config = dict(
    dataset='streak pictures of flow and ridge fields',
    rotation_deg=10,
    depths=[3, 6, 6],
    widths=[64, 128, 256],
    init='orthogonal',
    optimizer='normuon',
    lr=0.004,
    momentum=0.95,
    adamw_lr_other_params=0.0011,
    epochs=13.7,
    lr_schedule='cosine',
    final_lr_fraction=0.1,
    adamw_weight_decay_other_params=0,
)
Rows from block 5, named by matrix and row number. Each number is 500 + 40 x the weight over its row's rms, rounded and kept within 0 to 999. All counts start at 0. Numbers have three digits each. After the name is the row's rms in percent of the matrix's.
# c3: 3x3 conv (model.blocks.5.c3.weight, 128x128x3x3), inputs 77-87, a 3x3 kernel for each
c3.0 097:473560508494494521512420462534509518501487564508466536443485495467556523512483522440450474479503481506490467476487524490473529502506576485458511525523421562522460534527518551456464505540567503518541507514517565480522510511520488452482537540493525532537495508478477492464494554520487531561527528538
c3.1 103:478531438467489520493463531484514490515586591479501498525446439540451467512484463436543498422515448429433499439523509485532477556485436483465399450491499432514542515528524448497564548473462494521539512502482517447472496479500515525472532532526493516555510489521426477529487470518487463479461436477
c3.2 103:462472485522505467455440522504529537485514522516527533487543538468553538487491487540483551570560547446542458479475478510448415546501482554480494444549501499450511551555499548463521548537567508542479493484492514533508510521456479447449490462498513537494538549451502542504509484408513505494511521527
c3.3 102:471441488441511486429481573478551562462406583523466552505502539525489497481506482551609427517750441465621432475520451476511472452491462534500522551466483511531559539482500514470456453460479472474466509487481475473489533467498492435484509490530401552533495608443451511423467499498499508478496480462
c3.4 098:533531494425447487428386513526466507529485534617509520411439564482541558435420527517503469505535448518465451486507420507467448475495515538479495433515522446466450494448483524456479501532511541481459547535406465539496476524480509508520483577542481492505517519481465474504507533465540557517503518514
c3.5 100:497492442547522532538541478457456535440439433513458467608489512537512523561501510353506410350520423335468410540543503512516494465521452499524534500503522502498522476434436490499435455484490624524525542496583538565491528477533465474533508467512503509492497516482481447456514497581511478576526515545
c3.6 101:550497466545571490471486406511478522566512540495464542554534453501489465484536502484477434509553567382384490464524529511497539459464462510467492530517520551565438512526548493426542503492526489446447471393467480459498425448467457517471510536524483483491491445468548437485530491486515439478469492453
c3.7 093:440467540450460431475541461499473458498519516538533477470540545505523566544522542436328386401378456387363407550492509524506487534484477474488541503548521442510496493560506504500513511470457498512451540517472550531595461502527492524521496456534501543474534483514485461434520520519569525491611553527
c3.8 102:475495572370470558465474508529532511518513531492551503418522492504587534445514439504477551466468477596534497510518495520490516532425461453465497530516487459494507513536461530530520485425545538531513509517534484465432522526487490497498498511486489549490485457391510497491537521455531466448548499481
c3.9 097:478550525481487526534478522521495529540462532493551544511536541506561555580553592555518463598512527571561562491475526523479492513509457496510535516493525512552486505499455506464464472427562450486489472519435471491461463529539461496540491471523519617529471587530458543517473498517502517518569502468
c3.10 103:479445428444425485503564511520528510488527479450542481529520520502477540486467516535431565594464550585516510528450481574437474574472621485500565440475492503476504486489396568492526431485559491524522510489478531519542461492515489477504488476495525521461505442451506489541525489424491448428503487495
c3.11 093:462457410504499549526537575537553477551501559526481500538500420562523477493498463444447485468474534485565515535544635487478582508520481527487468491564492522511534480518532498476496556504505522543511543484471497497443467459496496465525499502514514520524578505491494511498606545603608495539583557574
c3.12 101:539505517471494473498495547486497454494547457468495479549524491493478544510581492498475437490494445497489476517521431490562445460491484494550546559494512563470494554513500452541468526526530507500511541495479457447573521551500534553467545553441484514529474517510522456503483531475538522494526507487
c3.13 102:522539516580505476513444474501497463561559445459584500503532450491515578481494432546445495580458506567444532468427525512439484511476542536491543537521537516506473535536512521473448567502575572448499559450458528485534487526481455501506460463508562409475453537501511526580442472467425466484510485486
c3.14 104:469432526549526504503541530472441520464473487473497516529512462450502532506540525485509461544591496510479505525530525537539579449490525504511463469521517447535539526454517563502466468525526484529484483510578447473458530522528493486469497482504565486400514527472480490535496529530483465484429449453
c3.15 095:506462488498570567546499498514495509448513497485516463492441529491467505513465557479499535482505509426479488501426473546434612457435531475496495497591502540521528488505496482498518528492448510498445537487539536532545484492512528505488481470472447466567539499531507507490482537547502494486473471494
c3.16 103:563489492520479486503511453495436526427507497506514454523483536522520558499510494441481523484488519482509515504519403472538481492491530484477487443486530488475469513526463475581504539525450558505438488557512486498529514523511498485496491536542489502457528547445438483502498486489548535515495486487
c3.17 108:499451478489503512488574505528514503497550495469517537500447623540435471518491515506522486478513495518482503489525496427568413469532494473466508500442519518557517527504506481559434474490443514494451501465434505528516475454504472508526512492512471524577502467455394460464524515481449462503484495473
c3.18 100:503483465466498548391548499463469498500525498550443476500498481544542495514512473538492523517468565541508565509444547481456534433467445417508474487500510541518484496496526475562484445458484545518535516457477490467499513505501470497509533516454515563512455507474481476440530586495477441507475457479
c3.19 103:575557533503483478505512557504512520518477477498477480525515497553509472495432486550471492463433440510476511511523480487547568455582583476469508481511506504530535482530455454564531468553527460542452469579568431531593486481498519485535517540503453527455429497527536533497417461446497499494460481479
c3.20 100:560598509447486511565547537540456483525511485527514471503523475490545498512530498496492525463457419504548526447518550498544556501510428501575517508520539524521517463555475528535514498458477488518498477572601485460428482517475496504502494531515510436434497506479474514547486489468544535545515574543
c3.21 101:480464473455468470415507419529498501523541580484531562523532547542422498541458445526584507495603466518490460503472456516503490483440508436525532458436423498533403442518528511525465455466555546497471506513520507484531533492489485484495482507492471459479456432556462511520443399388458503444484466474
c3.22 105:568493519514470518424490520514540521505428478529490526484490549476479462506493515468433464453471418479413451572499507517484493469475439487496514540524455500545470514478452484457481523463455538533523521521490546518456527515511493487476477521535561574516543485530510369442506559525457452479462452436
c3.23 102:474495476416482492454465484478537477513481492499541510459485496478516483470557520513512541571491464551614510511546566540526566470399455456515464456454480495594551560527483471505560508483589514534552495492508429428477477515475504482545501493479541560490492541621449508526520522531499511517490486420
c3.24 099:481506427524513458504528595459512527481466493529561516492522514433455491528522471442510530429463469468473513483447499542550483509477511480545466494454495509481408595518513535482476563487447525439471482461418504443467514458432502509509521516581582458491491470470499462467541485513487478527492494544
c3.25 100:469497450490533534495516498520518493501529494475462469456488520498481486509491573458490497478535479422466437489498500459485564525508561509488543514528535563519464466442498493513569528487510468448464535518535599479438543530578502525531471474518553485523454505518462448479510493511452511488455470495
c3.26 101:503521497586474454519481556499505503441525514537534478494488512494501504539533505460509452510556470574585491478559498507525477484505521494427511534457444584516520490519502552514506473447587494523482558547476572513492507534543489497492523488509541493508468500518477510524495474468523482529429463499
c3.27 106:543476526511435466455502429511515481539514491465466484486524536488482502545541468565459449510506515573517494492460545563515506479525478465559509589489527522493477479472461565482471517478527521506575581582563567541450519462483532470476456450490574525467532525548502534507536501468523496529498531480
c3.28 097:514443440560503474456536463492503461513540493505471578473545518495450544433597488479510512468457487426424476475492509465471494488479529475484357490467544487528484494433425523509463537477486466514431510446497523468473484492488485518521463492469486445500487489491463502514505508497487508523489491524
c3.29 098:474432550474452487511472489476512492511510487476498495466482497492525502481494450505490490545535573534558587481506519436448481438470497464486477522543530484423494560554524506446526551460468510582574454478481496463451530487483469537520501496500517533582550485473543475503514499475493457434435466469
c3.30 100:567461452446528579516494490472479413467523529459521526451512449460431452538492541497509569512537530567546453446514493459474527511560525549476519484510511479463495506551474505506464516495483434523532470565597475497528575579479530499492468477492481544518578441453462479546566552518591475473539505495
c3.31 099:557477487571428412552540474460516598505545541435494518516437458481481436505492513535529544603458433525465406493452494416483465491520472442476517559495492571512466456454487506463494484580429492463460434519514484512519485461439507482475472471516496460478576481497418479429499501478455509445499522490
c3.32 098:505488429476474420476516484502562574540491568467461452457476522491552507527502514434523570502523578560540518485465484470533473521425414482375505481566541547532593505497496471481493504453485500477476512512519535472523480523494483462505524488472480459499509453525489543494527499559455492520477493482
c3.33 095:520436522508514502487468487544538469487460486477523435501502507521453514564534549574521503537479432508481424479492464487501495514529527480557576491417564525535547491513498480490471437448485485536478495445450438431520460463486437520493493510535490451477462485494480477486497550503509497496519503505
c3.34 096:559553507503469519522483507462472470469465509536552462503514488525516481568494467552551535475421436517451445531514597521495555469480488515474512491532534478521524475452534533537461423489495512529511524469485499530497518488530540522505496477449497477510471443545460517580514505567517495556535548517
c3.35 101:527495488617518482514444407488480493505480513468507511483502456530518503522485482521503506461502549528527541485467506473507400485551421461508457445499516505510539487514466562475463559555466464470502499490467502502503469474485478519456498518482519522545503444493525550545494505511473443408445437460
c3.36 098:475436470478519512487483502483504440501539465463465550518527493501484498489499502478546499530548529551555427477505421541507488497480505515492509493577497485539468434473526533438482510450512468469469520493549557492525478538501489500472500507499499512453522498502526526612500484510514521494520537538
c3.37 104:437495487514518517480507517587484495547485469492492487459490490481537507469500446507479468535492534509469545537537554500508486423438510577526462494487465474460470527547535461487483529573483540517535529477495495463556502487469474456454439483490573497494490433409511515500514442497464425487461468519
c3.38 099:519566488559548536579495523479438486502491469481553544562535475555534477574498477484516528507449490512539504491441493495548454464528448528496471541517485543497542529463470466510481429455484443527492492565470491506419539530523542563488519527559452469496471516508488526460476496504474542492484504522
c3.39 099:550563540464618518389379512501484534480510512518497460552497452515517500508496521504478511575475496566507500491565481503545451478436483578503492522485515414549528464531491519494536538485464488531494509500514478435511540515498470518506522572533488436496463493473572507490481467499465458506510476477
c3.40 097:378504534539461535487585551518453503469524474505487537521495441588559445511500456491501534467453464432456513484544565530484547511461467529530459544486495577526504567562542539460452592501507547512537540493491521546505491458493526516459527514466477444475458541438501547511532510524492562527476520489
c3.41 102:516516472513511471547516521510551482508511530481485494505469518510466498502443483500454507567477435525397494469467561457418518493524531485461509498469527508489492514557489462473575468502595500508493481461544472497542477473534464479473546503502508466547533446536508523474499483514459524494523579466
c3.42 098:466496499464521520508508490466514475495536501564497564505530511519481514465530493522547539505517522439522594502448520545493513495430425471511522472492512473476510453485535469484478494530424455482468512514508506454477511510483462503511485473535462432503540565514500578530501489487510509432537451438
c3.43 096:537459498502536453496616569476526475451463526513497461456490494517527562487565493542582471455494422464491501469536492470571479447458516499426479584544540521516443515518530515519422537476441453470529507427481477458511482468532470537552470475474504499561476479500524448488486520530505497461542499467
c3.44 100:496562465392531563469497505532537469463487499507446511521540556522525489523509565482544536435482539435553546531496491526542543556517452525456421543471437532511434535489565461503523507452486519489451530531442487492486532503503512474530512533478526489534462452530500537521517490511511482550541512484
c3.45 104:526479464541464500470486436477474472513476515488495508521470497580544550525488483552489481567466511530512580472492534456496500468504464507587448535570515503498461452433488434464515397517472489502594472450452571486510508417464508489522491517503516468497497405482503496469491461529513451503556531486
c3.46 103:549487564500534477496437489486543541427434492501468522510494543483542462502462550551546477519485503526482549533483515533464506558519430480503439459559473459506499393519622484506541441523514502442494451503576494485461528523478516477524467573487506548444486523555492512512524508486528455448463457433
c3.47 103:483462402559498476516417474539539505580487455454499473502457461483472480465417459444507482500466503468530545538434510525543541475539507470517486468469519476475474485520537506580534514426468508475505537517538533533516472447484501493479494487500487474487479452508579538569509500476504525501479528544
c3.48 101:483563497516529478517555477511452545466478515564533528497544480536483542492430542527515468559600513521511472546490476565518569506564527530572488466480494552460506530499474505495519455556461515517461501552504531480511491529524490523493464489548496473436506482456530505505533523457523510457491536505
c3.49 105:534502526536475528499483469475457463491468539490495570500493492488531454499439469478502509568540551543512528483435485464468502494470509505452500529504462489523457490499526471484479526529486509462488469520509497505550498502510489440459534503460463481477506445416493492451478410421442376443491500539
c3.50 094:520512503510496532471527502454486496498470491482457482515532542503511507539478497474561499510576530495478560523540537520529456512521478496565524545545437583521438422476496591540536456542494537531519476503473470567542527519527500498496527514488489465506504580578448608439446497543540506433505484537
c3.51 103:461492479506511488479467467537516523531494535531501537449513496480526538507512553486493476423411416474467530546492491520493506529523478465488505539521538498427573544494516500539547449519512517430533497531431525544450490478498509485483532533502514445483449471491576544500507462556501491489515535436
c3.52 100:520527512508437467438554420473539500579575485485510457500407507475497487525552489587579566461499528500520491491488462493505550446552445529491493501482485548535507411478515520546531553455543511513483493464570496509539518516501501488484501520493460484487525518513502483528525453479513487508470569539
c3.53 103:490511472510503540502440485557473530486475533502487451548506441479489505502489470500471513534461465499535472523530505490509488513521458503453540508501522503495528514569506489561512483455437505524449479488531529551547510510501495501511470520510470453477460522463540492493482538522496527513488498489
c3.54 095:515459500490529437447463464484522507515459561514462487475497541521512556511516493461531527523539593479520558579481452409509443463452442439528550567520527481583438460434423412499479467467412476493487478499463522514492560515502510500502475489480456530480526524471486602570505523544472518496507532537
c3.55 100:512519517498493490588541483478510539492467505543517480518512516564527499460521482477535506459598533470504480499483457528466472530542467439507485511508560441483411472491520536461475474471411496458459501475452565480507425483482497497504491498510498457487571542486551504528558505523570488493524481472
c3.56 100:436481504456440502473502542535517570479513500507551413503499541563527383501498522541512480473512458517489452455453506522475519483494488485538522473465540509511502468485546422473546487524402520500546549510495585533475488550559451499496505487487551438493455506447477465445505508452492520503456414503
c3.57 097:492493473513508450516485504489469539515458539501474509490473500492466491429466487494563424549699521457595446529591536503564578525552551458465549469492457489496477462498408499501531476522472512516530456520561514536568448473504473508488514517510510568477475514537520516520536493508496430506497466540
c3.58 096:528494532497531483530552507507517508495452516509472517513469504468505489498483476522521494611634664525543601500414475550515459511439490522526474462510446466461431459477462445465487522424507532524485521473478553488442546480451511456468512466458458465438442472521426424492497413477468436417484471497
c3.59 108:491488479467462459519484438517456507442500502514498530478520489461554456498551442509563495506473492528560534500480461485442497454529437535442495466493521513490498566448504552413585538418503491462484529441483553532464533520514508508494494520510472479474501543533497470483533516455526553492455494462
c3.60 103:455401496541582472578527471525498470481486493561555519533522506493461493439453569503524522458506522509542537485419478560572443474456434502542450532455490486476482486581514463531428473467553447477511509537542462474459526492474532494488525477501546575514474490512452508519540552480493477475493501555
c3.61 102:497527505498539474493476460526517478536544490569536542533531473488511490515482488567474419572536473465426470467433474481509535473549530494526482508496526517458486509503554575502485486568524420439505408482537514533573510494507558494504530521499549533541458548583445481553481467503503538560541585495
c3.62 100:520424459530460492501517475454477549522510516534470459486501456478457556497536595507557581448511475419423427509514517536531529535452555560486504547483538523516519529511460473501536492541544481516467502514529503482523510503500500470470537518507529559453512483487478489459531525492544471487500418437
c3.63 104:471523430491509430509463433543508471493469506502543480544524453451499520475479529534555511509462509508483476482561609462558509446468427495496474488527523477407477513410521508466447531561504551577558485455475462443522457474498478494504493486516488476493490445498512537524468482476444469447498497468
c3.64 104:467493444536512440524576544486484456463512490468479495462545499482492549485581513523431502568478386532497438534523521468507534551559549466535481514517565546453474536477467444460465502510490516481495452486472490490427478471518471502557528530564460487487497505523481521459489508490468484532470540545
c3.65 096:483454556473386510458459450520437492520530499504547547523538488559551516485493522484539536511545517580543528494502495459534469497543507463555582548481510517466521510479481495502487510521516499482479500495522537485473483484492486507533530484474478510481559477435609528478450508448494558523509581467
c3.66 099:568555551529504558428438465503540425523504473520441502525514526469471546498440480399427511470530447580530398467474551462495541503498469488490448483523528446436552447529490499484589513553500507520541449491544475489486555517552544495499490473506450528494462508537516528426443472491542474487532527520
c3.67 097:411500462535562518540610468486498467484521430520507453465511515464478555460445492503443517506523518475467487506553484500506497453476461529538552431460505460514565477492531521527493548549482452474489434495522464454525519507522499494498524525505526489485474480478469420477426469490441418479470425440
c3.68 099:499507487460478449506506511513487472470524437494429505459461470479536510438522526533469491581604510512548496442516521488548584489521520493485478519482502436548490518484477512454487449569478498490511527500508520522505548489543512484505502475496525524489542453561454477463494504528544455498454481464
c3.69 101:464577490522525422525592492501482500508485507480468549486530473463584470510491487447502485394523554466469504493504500489502481479560522461504515527517503518543535522512538581467527525476505534490535503536454494556508536519483508548489531522459529494530447492477547466415396481520460449538491508501
c3.70 098:439446485488529494494540522530512442511511496589506453502542538478521517490460523464508524483502496554573512493451426517550412423525457493535530513498475476507494462542477485509447507553560485458425462479444416485467549529500564475513494501510476562499515500495466508461537503465479448448430462491
c3.71 091:527454537531464505481467466526482451477453540463534518511498479551545517528582475533520592552553563477536476485418456528507409521442452542503446515473497517521403526486462481503494515514580495490480503539464431496454503509497459504484488507518448497439434499499507527524562509467547520501578555569
c3.72 097:492449423515509494473454468438489451450518483441483497495562460506561440476545402466468483502440433551446493475492489513513453500459451472501507520504429495442423540500513551539480529513468538488502520444511503522508506520469534488467475489492521537503462480494478534509501540520539477484533528507
c3.73 105:445522498460504531551504478486521492501491480533504490487511542485459513504522540613558528497492533489472518493528489536474457598482433613546512489532540491472547500520453504473493574488495469578492512544473535555499545485503479491484503518527493474582478488515459506491459471527522505549493462473
c3.74 100:498424448535507501591571547444490491505472513502465518562542539493434495550545552342420391470583495346351332485482442503513508485488500485450535525461486474528523520457536501472510536482511500526488488507451512499532495471475476493480481487503462497467511511486537528485485498540453471535479551576
c3.75 097:569514454490525509505467360527405464512470508488478493537554465526480506523473506521506470443472437419513363499476492451551574464531428517522524461474597408500478510519517538531574476563482462505523471550554450549545539511509473518476497493500509495544458481449474489495486525560511487497529528512
c3.76 098:478507470382461511490471537501491528493507520455525498536476474498506445461516450558606564555541586565507542528526513528461542512495560516534500505488470437514482469547513505511537495508529515533525545479530494455523503493494507486514504534480465499488576572528474560471515469490596529492544475409
c3.77 107:373432415415469439389433505476481509528455486481485485459490490485532507481511478488479516521486488518489489428505429507535540511482473498481518508510446477532459498474444502485563580491556489491530556517489512489525491475462504552511523486508582476475536482507521508558529444445467446440528449530
c3.78 095:552524537515520489505560528476452506461404450493463497426427460506455431477444401491375413528460556520438536511502471479442487493499538465431482492493425510445461470472528523502560515518580509460482480423508488485549481552520467519496469485437513489454582504461501466454462524472490553504490500496
c3.79 095:525499450495452507517511468531516482511516510501499508466440461405328390537486546311395359406479427366398369484504521491569553510480517500492523485510522501493508491521495449476457524445466500483538531494576506514553532567565540488523535521465427471438480517487461442490495550521522527568533508544
c3.80 099:464531475507497507458513499546523506522522503493465525425455426461433471398327414407539401459721448341545406506522498510509472542517426447488506535465536506501472540473480537458445559483473562492554550476429519504452552501501507440465516534485522524519499546497481572490538487454543467501577545511
c3.81 099:475473520472475501479416427495494456454513456533535434516515507505531528500536491539582545628592551602554538497513554559454507521468407456541473548523460519597491452535472490462532514490503527493516612515508500526515469476496439475495483488503475455476499544509449488504547558533545541528561556529
c3.82 098:548488449497472485511481484447499496505506500508464456498474514500509505576497493540553601481405572444455479487487558528430541527491473520402494414380419505378450484451466479493520513516481503513526537480495521465489487493506543510505497506499504528500483536499447470467482460488431534512493518531
c3.83 101:465509508447493539465421517415542523557512495534492480498554450518535518486515493492506486547500557503480516486457514481565524526502492465560481533491486488460459466424454420411475469394464492488559485511560583503498451511508497466505498510499565549558554431427546404491521456485491400472495493489
c3.84 096:512477415469541534491506469454525472521493500459468509520516573513527501472566500493504474500492541435466521512480509503549528471485427504498484491526440486514499520459534500544515549527481496466504508432453506470466511471477457481485514500524556506469500491471464486519544493473491509494536535545
c3.85 097:499510547468468573494500539504457459554554524495477519473525549489457504531488475577589559529447488590490530514562565502504483486466515489468566531472499538500507477479474439581563492460437469471413462505494513496520461405501415458439390432430571490469539545495486469469519468448516548451497520505
c3.86 101:501446475507470423544478519525504494498499490463427503488519540497501507553491495552477423552487444566545531551441396528450452528527516441470571507461492516432515547447477516483507479485497533511453508500478499532574554535512485492442470466523446434514444532477423417441468546523531517495492536527
c3.87 093:480515454505462513503505487484490543504511488494502487443471530407509483477479482523459500505446519429429386511576558523513559470541539429407467470491465514445420524555528499533589506483506449552518530555462512497528483498497500498495519493518513535570496500507545513497463463459504408459529499516
c3.88 093:579465439548475530513488430519478512532506484539470490500488486460462495499439527523506526559586509460454493470500530496481440533549545512512486439511497520511487477482496521524473556566558431459527480477487481522547503494487494504491512456517517511525523464508444446545470525492445538547461470512
c3.89 108:468482501476587522505524479525529497518498479513506519518490514524488523553502464535585573488491487534503479530496424486584572454476428481486521499535430519518452533495487518567499436461529517513465502551510518531483496513514498523498487515484503530555564431494522464523513503500479466458485464486
c3.90 100:489477450564531405451480500464487479567506510480497474517534505528508461525583511517489589557512573539559546551525512477493488552503460510501537461481522487527460507530520533460540497543454490600525500564448548502488510514484471525500496513497493532544455431562407501491485490518481443452516475516
c3.91 091:449509482521472473479467530487484486490504477475523434492504534546534489567523521373389362360450368346421373473524518472408429465491436438489488486518539595563515491491509480470565472485556484466468435432509507516485539504473506437484476489503539510544533597547479535484557534536457502475511503520
c3.92 107:480544499523440436473515467484478542509495521533481494470539478472490471470438402504445487537556568469485503499463445487508500458518588529549530593495469453448491513461493542538480485572486511453474516475460528563525500541509520502491509503501504462479485456477459450411468498523472478518466451514
c3.93 099:519480505505458484500494531444528512445517496458515503495529544466516570550485514506460553485532580475564557499485594479426501539400450502515517469458481490485423485511506514508478523488557512547578491451477540517425501464484537505504512509473506553464574499517472478537479464439457488459467510530
c3.94 098:486518519441477508488565560491577463539536451465531524456406478473414415489517501470459420440524495427461409534546548516515467509447489501468487463487494528462489501545560514511579534496568521492496531495476574550497519521516521487484516488544478467480532494492439443439527524500505520568514529580
c3.95 100:484508508518530480497524521505496535510504462502532503541490464492483509482567579386427413419481461465435357471471519482526526530472504515487469516482474513543568421468471486555475524536555491482519497467482484446544498509524506494492459466474509496450509464485488464507503499551555482500485472438
c3.96 094:551558546564510515562451497475492493516515486554511551481504587529532593505491572535480484478416457508432427493486549563510469503529495544455486527479520491496589488521465579508449475450471469512537498563528507565547485490489477477486536528507541422411571541471474451448526474518490514476495505508
c3.97 102:475488590459412497470486451477496545482480530473458498510514454451542486492549538465468503480516592457480480493479528517451510533605581479477463429545506491501547514482544533434495554448511494433485490478492611561525523487526500510523509488524476476463528504491543509493469466462510490446507508527
c3.98 101:467508478540537431483528504494516472459505471497496467554493488526502455462492509466453480499558447455542483466507460540523468559508512497522523495469480461524472481521489498484497497466547530494501553506469548471470525522539509528499481491489545522618498469498561543479441462541443453527480496497
c3.99 095:499485496502520505483458480520565513512505477494580490499441471485470488492415463487437520505452464502488490500560483474435498600544539508503510547568493469547485536522507456495493505591557536565530519554528540512407495489459496530479502511523550536502511441469535469470531533466500500475479472585
c3.100 097:481510402481541475528550585508532505510465535477470533473493439519522498550553534465492542459535546464470467483514439496560471552465494469536460568464462564531553486481487514446506471447476468512487525571500538547534502511522516501552549508471588455471494513507480474435555526439470553508524523528
c3.101 099:471469414469543459479551479472518458472448467494522510511538518484495469489437457530559394538523469515502492422480489544601466459476535451472567491465514511561515506497519441555485507494501549530507571503601483503548461501553551499501460499558440447508504493485432434499475528484453480475454494486
c3.102 101:472493510450518458482535469473486505455482532506496500518496545488497511463491479522571517544464614595507568471529438499531550511408480534474472512519482452533475544524423459586434522436496528445432505459509503411478476476520446484502444474472446540585513491496535482442471461520482504538521505449
c3.103 110:543492469511526396536513508515502458467493490502530522535519549493560463512492469477447545452447479449435512521505596521489525495482499510491508524469510502494497499536494520479448514520472483464570511519499512537506531506491541476502510495526490483456514474538426515505506438529528454522514511525
c3.104 097:554450470520426472447376436495586401502503506449451480454526510523441545531490496500470510537502527517497489523433487527485491516451512486523499537472472479502436515506539509517515525474508486508538511476509526510524548522547495531515466505480506499577504553542496553482449466476448548489404465421
c3.105 096:474478509537495502451450429512566506450494480550494510492516488488482518479461518476606565492506525529521522484436499475599564491564459450474491485571535506512474508433561554488536514493481458421470513519490552614523480487504488500507468483495484417571444525588567590527473495459495510463510483467
c3.106 101:488495481532516510466483485500455469525517505545463450531490454528507461397454463503539540463527555518555525437549461555539487492463489543471542463520517467478415468498493524493543523528500513515488515513494496447465481512484508536508484482472437540467511600540563541439455485456467503479488459478
c3.107 098:464433510427500507487562515441573494508510493494575490545454513520536380531493478499443467543486549487556553484491494463502504484497492488529536512512467469445473468482506466572473469444533497473483511475461466456471505550476523492513540497514470540508469466488445444517464527511573543558485491422
c3.108 097:442471445470496493430532442497519524473508454489520492484519509492415444429463434431431478458477475547502448477486477528567521480543502503536541532461508453490456529468468543431424512461536465435464507492452502504483522479488452485515476485503524552565460468450542559518546553539491466465538482449
c3.109 100:506549599527468498450462520502490539517476505515521474453441536468472566500471524533484457450493435485486489504510528538570501528493518485538521500491488464489457484481577531523475526507493499465489517588569472490485512522483488482509434494493450527531472495455504392459487538489543514458477453485
c3.110 097:495497483526487512474474499476527506525489471525508498510456531544524524537499522585607571559560465514487488509535515502491444450412536513492470504516451500461458533532554532482536471538534512460478474468467494524575467462458488511510506492461527458419476547544582588615493450432434462479526487423
c3.111 105:486493495473506587497421436483521493502496503495545505448523534541495486504523487502487456554556529476561425501499462434450526484512506508556482515479408486462481515535507445480512549523499486512481469487474495517551494538523541506507484518533444460509528535493507601468511468462485458466469538505
c3.112 105:499490491455493445484534477468515502508491506477492468458554486521533532503456515483510545505532512468543492525417445434493506526600526476625564474496477514499481486479456503484456439492484502471477524524519504521581518522458482488484524504504521457499481512442432484505541466454462469498414492501
c3.113 105:419470563561469427502495441488475436573540507520472531445516554513490477519412493525512447447465482524528489596544541476469506361433434495535497566476489531463451514523505436516516429475523526551553475497546470491450521538536509509480482475503464559503493505485485500503481454461490523493488504506
c3.114 103:522501419556543497564496544513510469480442490511486548505504522513463513509482586519526494519458447410435457457476515483520458530518502455478466473465441451474537490451583491463528466508398475444453511478447468541500507496472460483505482481478479517477481584535447514475445497492448566532441522494
c3.115 096:538491498565487471526566551523521531457535513525486456511480448490525445497498528404485487526540475501493553456418469494616535487549516523505565459508554529529486458549506518514522520558477431479474477621577497569514482490495520470444585522493477580508570525496525408507492507506517506495519501469
c3.116 102:492519529442531470466456522520511452497581494579527531511524512443468493522490560589571522591544494476425434441567481558527572475407455547515578423465455526523529470610492507469554507524507529517496537507490480511436482529489467502507523511474504464424447532422446466434423508494493508472472447451
c3.117 100:449443537478488479520492532504580544478501494510531472489505480445487486501492441470528575468551503445474529522410538488477491490516473439504437499476456498515518524485563450520513493505480575465459476483494501533454485503499499478517509479482565512552465477475426406514524481472483456475515425546
c3.118 096:481493487413466454485488474479492481489479472491540528519506485467519445523460553439457464496517508436478479529543555457432520527563536516554517505456469468476471507496486501430499512546484532552443519517476527537497436480486485484504474515492497507591449525497570518487471480487476515486528488510
c3.119 104:539577576546502515585549584544531521482467487475515516498487482487512534486595513586574591539487564579510577480467474546522501531507515459569520566544559495604572470472461465535533494469518452504507453538477433509507479507459525524518549543506500458493476453492494527527515503480499490474538535493
c3.120 099:531567530529521511416482473511503523491526505498500490428463433440471391468467406464461574431433581530447588505487532462483504501487539502527483530501499445480477457453527439544536511580519574526494568502504535478499527509459516495466514514511565476517519451487547462507500526513448512519481491527
c3.121 105:519443491504452496483470443472548452488584485454507458421469507463482459510521535535500534492528578571521476550485517514394482483454520456513559497444518562621519491453483564500399403467537544497515520516546491502485504483543501471538496477469525609462498472568497476505493495524505499493453430456
c3.122 100:487476448475471403582524451490497484524513510447521477564534626514466444581496541526447488499488543478519544473561501506541441478474462546498560504455501588558502529573549538526517454462567480492485477490491548534569503504515474493526535496526485452505494504436443474426437474534487496482487440471
c3.123 101:498519530532530497461447501481529509521488449445526476534495469485497564447524510454545546472509465509533478504492470506521489523526507494513486486549534414513480488470488571489452520476535499472496506519501535498461473501503539546599489511521507443494536455472492484446480448480489540525487500508
c3.124 099:447484509479498534469471465481479484497496440500478482515459446563519525525456506513519461500479383552496412449508536464528526521511497519527589482531564500550562479488467482479395467421450471503483489502467468482488513527525538514498504498485500495543483414459502468465572587567560503568570541537
c3.125 108:484522503481492540486443530473504518535569521553554514551554533535509506542496483536531539524544531516537539486498513446367518533512462496476597469480537551521504519435543507442568538542494547534444523457505488524539439484485494477504475479495523489451547603515508510466499507488485495467464472486
c3.126 101:439479502447518379508511514487466493486521470508549462528539610496496537496487490537514542471464516441472476510469427513519527505517472451528547467451494528532419539503471495461555496524504503498497507482478498533527499485515489507511521506489485386463511487549444439579469487446528541508453476565
c3.127 098:511414461497482468494519482485527455512492502493572504517482535540502535553443470448481399514471390413463436471535520559474514537542547482474491527436519534477529522476502493448526488536503529514521558487465543516480489487481497483543479475513474432462425481497455482443442528467461559489456527426